A small audio frame classifier, trained from scratch: batches of 128.
Rows from expert 5 of block 3, named by matrix and row number. Rows with one number belong to one neuron. Each number is 200 + 20 x the weight over its row's rms, rounded and kept within 0 to 999. All counts start at 0. After the name is the row's rms in percent of the matrix's.
# up: expert up (model.blocks.3.mlp.up, 8x192x384), inputs 192-383
# down: expert down (model.blocks.3.mlp.down, 8x384x192, transposed), outputs 192-383
up.4,093,182,194,214,200,183,216,195,244,195,171,162,211,212,213,214,175,222,214,186,213,239,195,193,241,186,192,211,207,209,208,173,197,210,198,199,270,187,206,228,206,182,177,201,204,205,201,190,221,203,213,217,222,200,200,172,186,215,206,233,173,188,200,223,224,190,197,195,206,217,190,203,154,188,181,186,199,204,189,215,224,222,186,211,188,240,180,215,222,174,218,231,184,198,180,194,233,212,176,190,207,158,220,200,244,184,169,188,198,194,189,193,181,187,194,206,195,193,216,198,157,192,234,198,186,195,188,213,181,201,177,224,197,181,222,189,226,222,226,181,207,194,185,222,204,212,179,222,208,227,149,218,203,214,214,182,195,202,193,226,213,202,218,265,231,273,206,221,214,215,151,188,179,248,162,185,185,228,203,167,184,198,220,204,181,183,217,163,195,199,186,204,177
up.5,111,232,185,229,203,188,205,218,198,206,213,221,225,198,210,182,176,210,187,215,154,204,196,201,231,162,212,200,236,204,199,238,241,195,197,185,223,244,177,175,184,151,162,196,183,212,216,189,197,200,193,223,211,200,196,188,193,210,204,188,183,199,167,207,228,205,172,194,219,221,191,189,218,166,210,226,202,204,235,191,179,169,222,218,228,171,170,242,211,214,206,185,195,211,212,178,186,205,181,195,199,199,206,193,215,216,219,159,205,213,243,189,169,199,183,183,199,240,198,188,183,230,168,172,228,203,205,207,200,178,189,153,179,198,213,184,211,201,237,215,180,207,210,191,183,201,227,214,187,234,185,225,205,197,205,208,210,199,168,160,232,210,203,187,220,197,215,207,215,177,205,197,136,213,252,189,190,196,231,185,219,185,166,205,203,207,191,221,177,233,198,183,177
up.6,100,194,210,188,204,198,208,219,190,190,199,195,191,182,199,202,165,210,191,182,201,190,194,212,183,206,204,196,210,216,190,176,190,214,220,206,197,204,190,244,205,205,165,200,209,197,171,215,208,203,199,204,197,207,151,208,183,195,209,219,188,185,219,230,206,215,217,229,196,180,202,204,235,187,212,191,200,190,214,183,190,193,238,208,191,208,155,214,192,201,203,222,191,202,216,148,182,220,152,230,210,190,209,218,199,181,165,204,199,187,212,262,222,219,210,210,202,213,194,187,183,173,222,194,217,218,190,212,199,202,165,188,159,184,196,183,229,221,209,246,202,213,184,209,223,212,212,169,247,186,181,207,195,207,224,203,173,217,160,210,248,213,205,231,206,192,190,211,211,165,235,191,189,209,150,211,199,199,177,185,181,226,228,180,184,162,208,191,212,229,197,212,202
up.7,098,174,192,148,193,159,219,197,179,188,199,211,212,202,193,222,211,222,177,205,211,212,187,175,189,210,210,222,207,206,217,184,205,164,208,172,226,202,184,207,216,181,225,211,197,206,183,247,189,178,198,189,213,229,192,167,210,203,196,211,184,212,175,189,200,170,200,217,223,185,193,232,195,199,202,210,223,192,216,207,193,212,190,216,180,192,190,187,195,178,195,156,213,214,182,159,206,212,222,204,177,172,212,211,181,210,220,203,185,241,197,171,227,231,203,185,222,183,187,188,208,205,198,201,203,200,171,210,214,159,215,219,216,197,205,232,182,255,215,165,201,170,190,248,203,177,213,195,223,205,197,153,181,196,205,173,181,186,195,208,204,173,179,231,210,202,199,204,192,210,186,213,194,210,197,186,179,180,182,202,195,214,192,223,212,185,239,195,181,194,209,198,196
up.8,101,194,195,164,206,176,193,204,184,224,184,215,224,197,184,189,143,202,170,186,193,168,219,172,219,175,176,199,190,196,176,172,209,212,186,208,186,196,211,201,201,208,197,261,188,178,209,175,197,219,192,210,225,229,218,195,184,206,190,210,204,246,233,207,201,205,218,186,203,189,199,229,208,202,226,196,199,226,228,206,169,218,190,196,158,193,152,200,211,195,222,153,196,214,208,206,247,216,159,192,171,224,202,158,210,187,214,203,192,185,183,165,224,166,217,209,221,143,197,206,199,194,200,178,240,202,187,208,203,194,209,192,231,185,199,211,227,214,203,214,199,201,212,196,198,188,215,170,224,201,187,193,216,206,207,222,187,241,178,202,196,187,212,217,176,190,201,183,207,170,149,198,197,185,187,215,224,200,183,203,206,195,234,216,176,220,214,272,184,200,209,216,192
up.9,106,184,214,196,251,182,181,188,220,208,222,206,188,200,196,198,250,195,188,214,172,229,181,195,208,211,207,201,205,166,189,231,160,197,213,216,224,231,202,182,187,215,180,202,168,221,187,173,164,207,189,166,189,177,209,259,196,218,203,195,171,159,244,183,179,193,207,190,197,204,223,178,207,228,174,186,217,200,200,226,202,175,198,189,240,182,208,200,178,199,230,217,234,182,172,202,211,190,208,213,204,224,213,205,197,199,204,193,190,165,174,201,207,160,213,207,202,186,193,197,192,226,192,206,250,181,229,199,198,212,221,210,189,188,201,234,228,206,216,222,158,198,187,204,208,185,195,215,222,202,208,243,204,226,192,194,198,184,161,196,219,211,201,225,224,213,215,220,220,216,203,219,162,221,176,187,191,192,209,191,183,195,191,186,214,211,198,239,194,201,189,181,201
up.10,098,186,193,200,162,189,199,177,205,187,217,196,181,220,220,216,206,203,199,190,199,203,190,205,197,183,177,208,209,213,206,235,194,194,210,194,220,189,170,214,200,179,194,206,222,166,184,213,217,220,186,192,215,193,209,189,173,200,212,176,164,202,232,200,191,182,222,204,201,190,198,219,159,185,217,177,258,190,172,213,205,198,196,193,207,187,202,190,182,192,196,183,200,213,191,233,205,169,228,222,189,223,161,182,226,185,214,165,201,184,192,226,215,193,212,194,229,235,193,180,223,200,234,241,186,174,214,237,191,176,201,218,206,209,176,161,218,259,214,216,220,193,173,219,233,240,215,194,219,218,187,195,169,181,189,172,198,199,214,186,199,219,213,212,194,192,237,207,212,184,126,210,191,175,180,213,211,197,203,216,197,210,229,223,242,164,192,159,205,217,182,213,216
up.11,102,178,219,190,182,195,211,175,187,188,229,182,196,212,191,196,190,187,193,198,216,223,195,197,192,202,186,185,194,190,232,184,196,189,190,177,204,183,197,194,187,220,183,225,207,172,186,212,193,196,181,192,202,188,183,201,204,199,207,183,217,175,263,189,188,196,219,185,185,215,201,200,176,217,149,208,185,229,192,229,178,199,214,214,203,169,185,172,208,222,194,205,196,226,214,225,216,190,211,190,204,212,180,217,212,197,185,207,201,181,195,151,200,194,234,220,195,210,173,185,194,206,214,214,177,173,189,194,169,211,195,214,192,197,182,204,213,219,246,199,231,192,184,199,214,198,187,231,238,192,209,205,194,207,213,194,180,189,183,157,200,230,216,181,205,191,224,215,171,186,223,162,191,211,155,204,206,232,214,221,178,207,213,209,210,230,189,184,217,225,199,188,182
up.12,096,178,216,200,204,180,188,210,184,220,197,178,200,177,214,179,218,206,183,185,189,175,196,204,204,165,179,205,232,229,201,217,225,218,200,224,170,147,187,211,196,186,207,204,193,218,164,214,186,184,207,213,188,208,197,212,214,206,210,174,209,250,224,205,207,226,227,182,216,231,237,200,165,253,211,207,217,217,212,199,193,162,228,214,226,264,178,206,211,236,201,231,213,202,220,178,218,206,233,232,183,177,223,200,202,154,190,194,192,193,161,208,196,242,198,188,202,159,193,178,219,182,183,203,207,209,189,186,204,207,215,196,170,221,196,206,189,198,210,196,215,200,207,220,186,176,191,217,172,206,188,194,174,194,177,219,201,222,187,191,215,166,179,248,202,214,233,228,203,236,202,185,160,182,198,225,193,166,192,165,201,208,212,206,197,203,209,180,192,211,185,204,178
up.13,106,208,184,206,197,211,187,216,213,240,227,187,213,206,231,221,186,171,257,202,185,245,211,190,218,217,214,202,187,176,199,204,189,212,213,163,227,205,162,167,194,208,196,184,218,175,204,176,197,206,197,198,193,196,169,192,203,183,175,235,209,180,198,216,197,161,231,185,201,210,230,216,213,192,202,179,199,190,190,191,206,223,206,220,188,209,225,175,195,190,183,205,195,216,215,212,187,221,207,203,202,180,206,221,168,179,228,178,203,199,202,213,188,217,183,219,202,231,208,215,228,210,228,214,177,187,169,191,196,191,180,212,197,207,219,225,187,191,200,194,196,214,152,143,192,191,217,206,212,190,227,209,224,195,226,163,180,198,188,181,198,214,205,187,180,227,198,194,202,199,198,202,184,178,226,222,207,196,166,193,185,221,205,242,206,178,180,217,231,196,172,204,198
up.14,096,221,221,198,188,179,216,205,167,187,203,165,211,202,190,236,189,174,211,229,200,207,221,188,247,254,224,217,153,187,184,207,204,164,210,208,181,193,217,234,226,168,194,213,207,226,188,203,230,185,204,181,209,204,211,190,203,208,180,194,190,180,219,209,183,207,214,227,203,206,196,231,189,220,164,177,187,171,189,202,229,208,176,174,193,213,180,222,170,215,229,205,192,188,216,142,215,188,175,204,232,198,189,174,211,242,168,224,225,187,202,212,189,202,186,199,212,179,186,191,232,171,227,212,221,208,195,219,222,187,163,209,171,205,194,228,179,206,226,194,217,249,186,204,203,224,201,221,197,166,179,190,223,180,253,208,180,208,197,184,207,218,209,232,201,212,199,211,209,206,217,192,177,161,205,202,207,193,182,196,216,174,205,210,213,186,230,221,200,176,194,209,227
up.15,088,192,200,181,194,189,196,184,196,209,185,182,194,201,216,194,198,213,203,229,176,217,212,213,225,197,194,201,193,164,205,222,206,189,208,189,219,220,178,207,212,208,163,218,218,177,221,234,181,198,208,183,174,194,202,181,209,192,180,214,215,216,197,207,221,204,214,183,205,209,224,166,223,162,218,239,154,209,195,208,208,234,180,195,180,177,208,173,189,189,208,229,200,206,241,167,220,153,225,172,198,191,177,243,198,211,259,202,215,171,199,176,218,161,191,217,202,215,200,216,208,194,212,162,198,183,232,177,198,219,199,209,198,223,224,230,187,179,204,182,206,184,228,194,197,204,191,150,202,223,185,220,184,237,249,240,178,198,190,230,196,221,170,189,215,188,164,189,191,221,179,218,185,197,224,213,210,202,225,212,202,182,189,201,161,225,246,204,231,184,207,185,185
up.16,102,198,194,211,199,232,163,199,202,173,212,192,218,184,183,173,139,196,176,192,164,212,221,219,220,175,188,198,172,237,189,176,204,201,222,225,190,172,202,210,212,212,212,200,193,200,175,175,158,206,221,192,208,216,198,267,181,206,212,195,216,251,224,202,175,198,206,248,182,191,186,181,198,181,205,188,214,201,195,236,201,200,217,204,212,222,204,172,227,186,234,229,208,245,189,204,208,220,208,181,225,215,180,193,225,220,193,194,179,171,199,216,210,213,186,216,184,238,197,179,196,204,210,198,209,171,232,178,193,170,206,193,217,183,201,235,167,187,210,176,198,188,190,192,190,206,198,176,153,197,199,196,199,188,207,230,212,201,234,189,188,177,221,195,185,182,229,224,191,191,211,197,228,224,189,195,186,180,178,193,221,172,255,227,212,165,193,211,199,193,206,182,173
up.17,105,210,161,208,200,234,180,199,231,207,197,201,200,197,208,166,177,223,191,181,139,284,224,179,198,211,219,191,176,203,244,227,187,238,203,183,208,213,209,163,197,164,182,196,188,213,205,209,218,221,219,219,176,203,165,226,200,216,215,193,210,177,252,186,209,162,197,174,196,213,181,187,188,198,183,185,213,209,187,201,210,212,174,232,180,229,172,178,204,192,204,219,202,179,214,197,185,200,190,195,227,211,200,204,196,179,240,222,199,178,192,183,199,213,192,233,186,219,220,194,211,212,229,188,232,173,177,211,238,212,220,192,202,227,213,203,220,210,234,193,211,193,202,167,181,205,231,208,147,215,184,212,177,222,190,179,192,213,196,217,189,241,228,215,211,206,204,176,201,188,188,201,175,216,211,207,199,191,205,207,232,200,201,207,220,222,194,195,179,214,197,172,200
up.18,095,203,196,215,168,173,222,222,202,206,200,243,193,206,178,197,202,188,226,187,214,213,180,205,208,201,211,177,220,208,199,189,175,180,173,175,211,228,223,202,191,180,222,182,182,191,202,216,198,193,200,201,198,169,193,198,189,187,181,221,217,224,221,198,205,224,211,198,198,205,217,161,244,189,192,173,172,210,218,180,204,193,264,238,177,233,208,195,175,202,200,204,195,192,238,191,170,177,170,204,206,169,171,196,200,225,205,175,195,216,225,225,202,155,191,181,197,196,183,157,205,236,170,182,249,216,196,217,209,199,175,191,190,217,182,220,231,216,192,168,189,223,204,199,169,211,180,194,186,203,195,237,225,201,183,207,220,172,217,202,190,169,200,172,203,160,181,204,243,205,219,210,209,207,174,186,231,232,187,202,175,192,220,192,141,194,189,178,175,180,202,223,184
up.19,098,226,198,194,201,190,203,177,217,205,222,184,206,171,215,199,202,190,170,211,159,203,196,186,186,243,201,183,179,187,200,180,146,197,223,196,211,182,195,193,194,191,221,199,170,171,215,165,191,234,205,170,195,186,183,181,195,188,202,189,191,200,206,244,194,193,182,190,182,216,190,218,167,205,219,199,199,211,232,189,191,212,224,214,211,222,164,197,175,204,213,216,205,191,237,208,205,216,209,233,176,176,184,202,207,199,200,196,256,234,210,189,223,202,232,181,186,227,219,207,193,225,197,190,199,198,204,157,214,215,213,211,204,193,191,223,251,204,198,203,183,181,178,194,171,209,226,210,183,208,212,194,215,182,173,214,211,222,157,171,216,195,209,194,196,198,232,207,179,230,231,186,191,227,211,167,199,207,217,218,196,185,211,165,206,204,214,223,239,215,202,200,184
up.20,096,198,217,149,222,185,202,215,206,165,194,209,201,185,201,198,207,196,213,194,208,180,178,196,238,166,196,233,214,200,193,195,219,179,197,188,204,149,214,223,218,218,204,202,176,203,203,202,218,221,217,180,187,193,204,202,184,186,200,201,201,234,213,215,196,243,187,239,141,187,182,204,235,192,216,157,205,194,171,181,193,186,182,244,206,156,203,175,191,182,193,168,201,217,200,195,184,197,196,203,198,168,163,193,172,173,219,231,189,223,208,174,211,221,206,201,194,187,212,205,171,189,186,174,241,191,210,178,201,217,208,185,192,234,179,180,208,186,174,202,190,184,187,232,201,208,187,168,236,175,228,185,189,199,183,181,230,230,184,193,172,191,203,204,245,201,217,206,190,209,180,185,252,219,189,202,186,194,176,196,205,173,202,202,199,232,177,184,200,192,205,202,203
up.21,097,186,196,161,220,214,200,196,181,227,184,190,225,206,212,201,192,211,188,170,208,198,225,203,257,181,176,209,222,187,201,227,197,141,205,199,196,248,201,240,219,190,184,229,200,211,188,183,200,188,194,187,207,185,215,201,208,186,187,209,203,183,217,209,187,210,205,218,233,189,209,218,251,185,238,214,209,195,199,228,211,211,240,198,217,236,186,208,202,202,215,236,229,201,188,187,204,219,206,162,189,161,187,207,230,180,173,184,220,202,199,159,195,183,227,202,188,162,196,207,238,241,210,201,186,196,201,211,193,149,193,229,194,181,211,187,191,227,193,203,225,190,214,226,161,196,206,183,210,219,175,202,198,198,233,193,194,194,213,237,218,218,216,208,207,173,196,202,164,187,241,193,196,191,215,190,194,199,208,213,160,197,169,167,208,170,207,215,210,217,225,212,207
down.4,090,188,229,197,231,215,224,155,194,205,198,250,217,174,200,193,212,197,173,194,225,242,183,213,174,208,221,198,206,206,230,205,167,217,201,210,213,188,156,220,183,220,220,185,194,195,213,198,186,219,177,215,175,182,226,244,209,237,186,193,196,199,218,197,222,177,212,174,233,231,188,197,178,150,216,184,183,182,203,195,201,185,205,151,213,187,207,220,190,189,235,225,224,227,222,219,212,232,173,213,184,165,183,200,191,231,167,179,202,208,197,213,222,218,230,231,193,204,210,209,213,188,245,208,193,185,205,196,196,197,202,200,224,188,175,172,187,243,219,207,188,253,191,214,193,184,203,199,192,194,187,154,215,205,201,186,195,232,198,180,195,196,207,172,202,195,224,204,135,191,214,191,209,216,211,213,261,206,209,219,175,193,226,176,223,214,209,188,225,194,193,169,232
down.5,113,231,228,225,216,221,217,200,178,218,169,168,176,227,162,185,206,194,196,237,212,206,223,200,220,183,220,186,204,206,186,224,205,184,191,215,205,219,230,206,209,182,225,223,215,208,208,176,187,202,207,214,204,177,181,192,215,180,133,201,212,212,199,220,178,188,183,225,162,217,207,198,230,200,219,193,198,162,242,223,199,181,114,252,174,214,202,188,198,202,184,212,192,205,202,168,173,216,211,222,212,208,211,179,186,200,192,192,179,191,202,192,162,210,193,176,191,200,217,194,161,205,188,203,209,184,208,249,228,194,182,198,203,202,211,158,209,163,246,210,221,184,190,184,171,222,207,198,202,214,182,191,185,233,183,233,190,207,200,215,223,183,206,195,187,216,187,230,179,207,223,188,201,219,242,221,206,192,204,202,208,182,209,203,180,174,209,213,205,216,193,200,189
down.6,106,207,268,204,201,187,209,175,202,195,154,206,193,214,171,240,221,217,164,226,199,218,196,181,207,196,179,183,206,210,199,189,188,217,230,200,191,181,185,169,203,187,218,183,206,167,200,196,213,169,212,200,242,202,217,235,188,211,201,231,219,210,210,184,251,185,195,203,186,200,207,224,234,186,217,191,198,221,192,181,179,206,221,224,213,185,174,209,209,198,179,212,213,182,195,193,211,199,218,203,201,195,232,189,226,211,169,192,179,165,198,207,200,220,215,222,175,190,142,186,224,216,226,211,193,170,197,184,198,180,193,199,209,191,211,184,183,191,228,221,221,220,170,188,211,232,222,188,165,183,205,180,202,206,221,190,198,210,210,206,204,202,185,186,191,163,151,208,199,208,200,186,153,204,180,186,258,182,223,219,190,198,216,222,191,216,219,217,208,203,159,202,189
down.7,097,177,237,212,211,177,208,196,211,201,209,206,229,158,216,228,161,204,202,206,199,249,212,204,227,207,172,191,205,202,198,205,179,224,200,208,188,185,250,198,197,197,188,196,219,209,197,221,196,242,182,194,199,184,205,209,179,223,233,189,208,214,223,172,191,219,196,184,165,213,196,169,166,205,202,199,188,185,169,178,175,170,218,214,193,221,233,194,198,236,207,194,194,197,186,198,172,190,177,211,194,222,199,171,190,209,216,189,185,194,178,196,197,171,195,202,210,173,195,177,192,203,201,186,218,199,188,162,196,206,188,219,230,173,202,163,244,183,226,189,174,214,202,189,183,202,172,195,201,157,217,231,206,176,185,154,208,232,214,188,208,203,214,162,210,168,191,213,209,212,197,226,221,204,175,186,218,194,195,197,200,170,183,184,190,200,194,251,241,188,182,207,199
down.8,109,226,172,185,181,204,203,180,209,189,150,228,185,203,181,208,213,167,207,208,230,211,201,209,205,189,238,185,198,199,205,202,166,187,184,195,225,215,209,232,194,195,202,218,215,199,175,202,176,233,190,225,212,242,163,199,229,188,198,204,193,191,169,244,217,216,188,203,203,162,182,180,246,187,209,164,233,187,177,190,188,208,208,223,188,232,217,200,189,253,205,191,227,201,194,187,214,213,195,219,196,182,215,235,226,199,184,174,218,205,225,204,167,225,168,202,208,177,251,203,226,173,209,204,190,196,218,213,172,181,188,189,194,177,197,204,239,189,167,206,191,214,198,194,188,175,220,183,202,216,188,218,203,209,199,210,197,195,218,187,226,213,186,209,185,243,234,225,178,194,180,184,178,176,209,189,224,178,187,172,201,197,178,175,162,200,209,181,210,161,207,201,231
down.9,110,228,178,204,234,198,193,215,198,220,219,193,198,175,216,229,203,177,205,180,206,230,188,242,195,208,186,199,199,173,219,193,184,175,158,197,217,228,183,186,193,197,182,219,201,191,157,170,213,195,201,184,207,179,217,186,188,218,180,208,206,215,205,225,230,204,182,203,186,207,206,172,156,184,165,230,189,220,215,196,200,215,209,198,198,173,190,210,210,189,189,199,222,234,220,169,221,184,198,217,188,220,206,201,194,235,200,234,190,173,215,194,250,181,185,197,206,216,201,235,214,213,191,188,174,199,201,196,198,207,182,182,199,210,177,179,185,208,159,175,199,173,195,176,228,193,221,238,236,218,168,179,203,187,212,178,223,200,178,177,215,189,202,208,187,233,210,186,192,152,184,189,182,252,205,176,214,202,204,195,201,228,200,233,213,177,204,174,195,204,211,212,203
down.10,099,183,194,193,205,213,193,228,188,207,189,206,195,205,198,246,177,201,218,191,227,181,210,183,194,213,165,194,219,194,180,176,217,201,277,181,179,222,216,181,167,214,229,223,203,223,200,204,236,217,176,224,188,185,199,212,238,216,203,223,200,207,197,163,226,203,225,198,201,185,223,227,201,212,197,169,187,207,216,223,188,207,236,157,211,217,179,216,194,190,227,156,191,223,226,175,185,244,159,183,199,159,191,159,194,206,208,239,148,218,217,222,197,192,203,169,199,230,190,185,192,145,226,203,196,181,239,217,170,189,223,213,179,220,218,175,207,210,181,238,183,214,203,211,203,189,190,211,234,214,199,222,233,201,181,201,193,200,204,195,208,192,201,191,228,201,211,190,181,160,213,189,200,215,183,228,197,197,216,205,205,234,166,192,199,223,184,172,191,231,167,206,163
down.11,103,191,235,190,223,191,214,201,194,220,215,183,181,207,203,214,192,185,224,192,198,175,167,224,169,216,209,199,207,237,195,211,179,191,175,171,199,203,190,196,169,228,210,204,193,189,166,215,249,227,181,201,214,177,191,169,207,181,214,224,163,203,211,180,173,194,204,195,239,169,195,191,252,208,187,234,214,205,207,207,174,193,241,188,201,212,209,180,197,204,215,203,185,205,202,195,210,202,190,204,192,176,201,194,203,245,209,152,176,222,178,232,221,203,203,218,181,205,206,171,221,199,213,200,211,197,223,175,152,191,220,184,206,202,213,220,186,189,225,233,227,209,195,205,199,242,203,224,177,166,198,197,217,185,211,193,193,200,207,174,176,215,214,188,182,202,206,210,213,182,202,170,212,180,175,209,207,199,170,205,146,236,221,200,229,206,198,192,194,174,156,168,195
down.12,100,170,180,193,224,218,180,161,196,213,197,197,165,209,204,232,206,218,221,206,172,229,151,201,220,178,171,162,215,180,206,195,198,202,181,203,218,182,162,203,194,223,231,171,187,169,194,202,183,183,195,183,231,173,170,210,198,204,184,192,191,222,193,161,185,214,212,199,198,175,216,194,215,208,182,195,205,193,206,224,205,228,193,179,183,216,196,197,206,157,221,207,205,192,208,182,177,175,206,232,182,180,212,204,204,188,222,137,238,205,184,208,214,199,189,207,251,211,205,199,200,197,240,191,206,202,212,188,174,178,195,185,206,207,214,205,186,193,191,222,194,224,193,229,182,205,144,214,221,226,219,146,206,194,207,203,199,203,228,212,166,209,216,185,194,178,182,230,233,210,230,193,247,190,170,173,190,231,191,188,187,171,219,206,175,204,202,212,235,162,189,187,205
down.13,103,234,148,201,190,194,191,165,207,145,209,234,172,196,156,203,195,213,194,177,197,184,228,193,212,175,199,210,196,235,209,191,187,206,232,201,209,187,230,176,186,184,195,188,213,218,207,199,187,196,193,196,189,191,190,234,187,190,176,188,202,196,223,223,188,202,193,222,211,192,208,172,170,201,195,203,202,179,258,174,218,227,200,196,196,178,196,192,216,234,203,223,186,214,182,209,175,222,198,213,232,168,206,187,212,181,192,168,224,194,193,207,188,163,214,206,206,209,180,179,179,220,187,165,227,195,209,212,221,188,174,205,204,214,172,173,186,160,214,195,168,214,208,181,161,233,214,210,168,209,231,183,203,193,192,242,223,216,235,188,222,242,194,208,156,188,214,209,225,211,235,197,188,243,211,204,198,210,218,228,199,197,246,165,200,210,194,190,238,203,181,222,192
down.14,095,170,224,188,232,213,205,198,204,190,198,214,190,208,200,211,196,229,209,206,190,167,216,175,192,200,214,192,209,198,206,187,184,215,244,190,168,203,247,193,175,180,198,223,222,162,173,216,189,225,163,207,217,194,205,202,199,193,217,206,205,206,177,193,193,153,216,209,161,182,177,177,205,217,219,173,219,190,229,181,196,191,215,213,212,175,218,180,210,164,170,186,220,210,202,189,221,209,203,173,191,196,218,217,198,192,204,164,195,203,215,189,187,207,219,183,169,224,196,165,216,184,198,229,216,220,194,183,200,192,229,179,225,210,230,150,208,238,198,213,172,176,200,192,187,196,171,191,213,188,223,211,184,221,201,226,189,204,190,204,232,205,204,196,189,207,190,192,230,192,177,172,202,209,195,202,241,199,192,229,209,220,227,209,163,198,192,214,225,228,200,197,161
down.15,093,189,191,205,153,190,229,182,192,189,208,213,250,189,204,217,213,184,204,200,214,191,176,196,178,214,203,189,169,244,198,225,227,212,211,189,230,174,150,198,189,204,198,188,213,218,192,210,238,238,189,170,194,260,229,229,201,196,179,197,208,202,219,193,181,186,174,197,198,184,166,201,176,231,177,203,183,175,200,204,192,171,215,162,212,201,173,206,216,216,217,203,172,154,186,240,250,207,192,211,147,245,220,226,202,190,192,184,212,204,203,231,187,170,186,214,216,173,182,189,199,225,216,201,184,172,166,169,206,214,237,184,187,211,217,202,174,261,219,161,238,206,206,225,201,201,204,193,201,191,184,166,192,199,169,179,226,193,232,206,206,182,234,204,202,231,209,197,188,246,222,208,217,203,202,223,184,203,230,196,214,202,194,202,170,191,201,210,149,215,186,234,195
down.16,105,211,220,195,236,202,221,194,187,223,202,200,182,220,154,190,179,189,201,200,195,190,182,193,215,171,181,237,177,218,183,206,177,206,216,234,206,216,189,206,223,180,189,195,176,220,181,207,185,205,232,195,191,178,238,220,174,183,187,167,167,155,225,166,218,173,217,203,224,194,209,207,245,202,216,225,210,203,197,179,206,192,222,213,180,218,198,211,194,217,215,200,213,211,185,180,153,222,232,206,168,192,200,226,212,191,193,193,176,208,212,189,196,194,192,184,185,188,179,203,205,184,185,184,187,210,231,180,190,195,189,220,225,167,193,231,218,165,180,236,163,178,193,204,207,198,149,182,205,220,197,209,171,186,210,197,183,214,200,179,203,182,190,208,190,196,185,169,190,214,228,192,202,217,213,217,227,176,225,183,226,205,226,171,171,228,201,185,200,224,196,196,205
down.17,110,192,182,196,169,208,196,184,216,202,182,159,207,231,171,176,174,228,216,195,206,204,228,204,206,201,199,170,179,210,228,210,170,192,181,176,201,205,204,215,207,203,198,205,188,210,215,227,207,243,223,191,194,214,217,176,222,226,204,202,219,186,205,245,222,227,202,189,201,227,183,196,211,178,191,228,213,171,239,165,206,174,220,210,216,226,211,184,199,235,170,237,203,186,191,188,201,160,202,223,192,237,212,194,181,196,201,150,174,207,213,202,187,225,207,219,218,187,213,187,149,210,180,231,212,211,166,178,215,197,199,195,208,193,185,211,199,221,239,183,179,205,188,214,194,195,196,260,234,210,219,206,207,195,207,181,187,206,216,189,207,216,178,167,188,153,233,233,180,208,223,168,195,212,230,216,192,201,176,215,186,190,221,162,210,201,204,187,201,153,161,194,207
down.18,092,221,186,195,181,216,193,163,225,175,171,203,226,204,181,219,195,183,220,234,181,185,221,196,169,197,201,206,240,188,220,189,239,187,240,202,193,170,206,217,210,196,215,213,238,224,201,173,203,193,220,200,209,208,229,199,177,212,201,177,174,211,177,225,218,203,216,221,240,222,201,211,207,170,202,206,215,211,171,205,181,207,165,216,187,205,209,210,206,207,196,195,172,201,221,200,228,188,201,174,193,175,214,233,191,225,210,204,174,236,193,185,189,197,154,178,149,166,218,209,186,253,207,203,203,201,183,197,224,232,211,176,202,188,217,171,204,166,199,168,191,188,185,195,198,178,212,210,210,171,184,213,169,193,219,207,216,186,194,208,235,202,204,177,153,231,227,210,180,209,173,231,215,217,194,224,197,187,205,206,222,195,192,211,234,185,169,188,200,173,179,214,174
down.19,104,223,199,183,183,204,216,198,223,203,210,213,215,226,186,219,224,200,201,206,201,201,218,174,203,221,199,223,219,185,205,218,203,164,178,182,188,206,186,160,164,188,198,194,181,208,225,193,196,164,189,197,192,174,193,203,190,211,201,172,222,215,199,213,170,219,206,225,186,223,203,192,213,217,188,171,182,190,180,209,212,197,193,236,186,207,178,245,209,208,184,219,221,203,181,197,201,222,222,215,182,185,185,218,205,204,184,206,207,195,202,208,228,202,195,215,209,223,186,182,225,226,220,221,219,163,195,167,192,201,173,195,196,191,169,224,148,220,159,213,227,178,216,186,241,172,254,209,208,195,165,187,173,191,240,178,185,234,190,184,213,205,207,195,199,211,192,186,194,202,224,190,221,188,191,231,198,182,192,202,188,182,245,205,207,204,190,212,184,235,165,168,209
down.20,097,200,139,190,187,214,166,214,198,177,196,234,184,194,181,199,167,194,182,188,195,189,182,213,156,203,235,222,193,171,185,153,155,206,201,225,204,204,215,218,194,201,184,192,200,243,213,206,218,226,217,166,208,223,167,200,235,189,209,209,189,210,224,202,224,188,213,274,176,191,206,197,200,209,177,205,210,202,196,209,190,187,196,189,209,264,233,139,195,212,181,232,213,236,184,195,168,182,196,195,195,191,198,195,191,184,202,217,221,223,230,206,201,194,205,172,200,176,211,197,223,212,196,172,194,214,197,228,196,190,201,197,228,181,198,220,217,155,203,181,217,215,192,206,213,198,167,203,201,238,190,202,207,232,191,217,194,193,204,180,221,194,221,157,196,189,182,194,204,226,183,231,191,200,206,216,229,174,205,193,220,167,218,202,215,202,180,199,179,198,185,197,173
down.21,100,227,239,165,164,191,202,220,188,196,207,191,227,191,219,227,172,187,188,203,208,188,164,206,208,193,175,190,234,209,187,210,158,226,156,202,201,211,249,230,196,210,195,191,236,142,194,223,174,203,241,196,193,202,199,200,184,196,202,228,197,195,187,180,209,198,203,169,212,211,194,185,192,170,196,198,173,207,196,201,233,221,191,186,236,218,183,196,207,232,203,195,193,209,195,171,185,216,199,197,202,176,181,184,215,203,173,201,224,190,213,191,219,207,205,194,213,216,180,237,178,170,199,267,165,178,194,179,211,218,204,212,220,180,177,210,186,219,198,198,222,193,214,223,232,214,192,184,233,212,216,174,235,201,216,179,211,220,185,227,171,226,189,178,227,184,220,211,215,187,208,185,183,182,200,217,237,215,202,171,187,182,183,175,196,168,206,146,165,181,214,206,212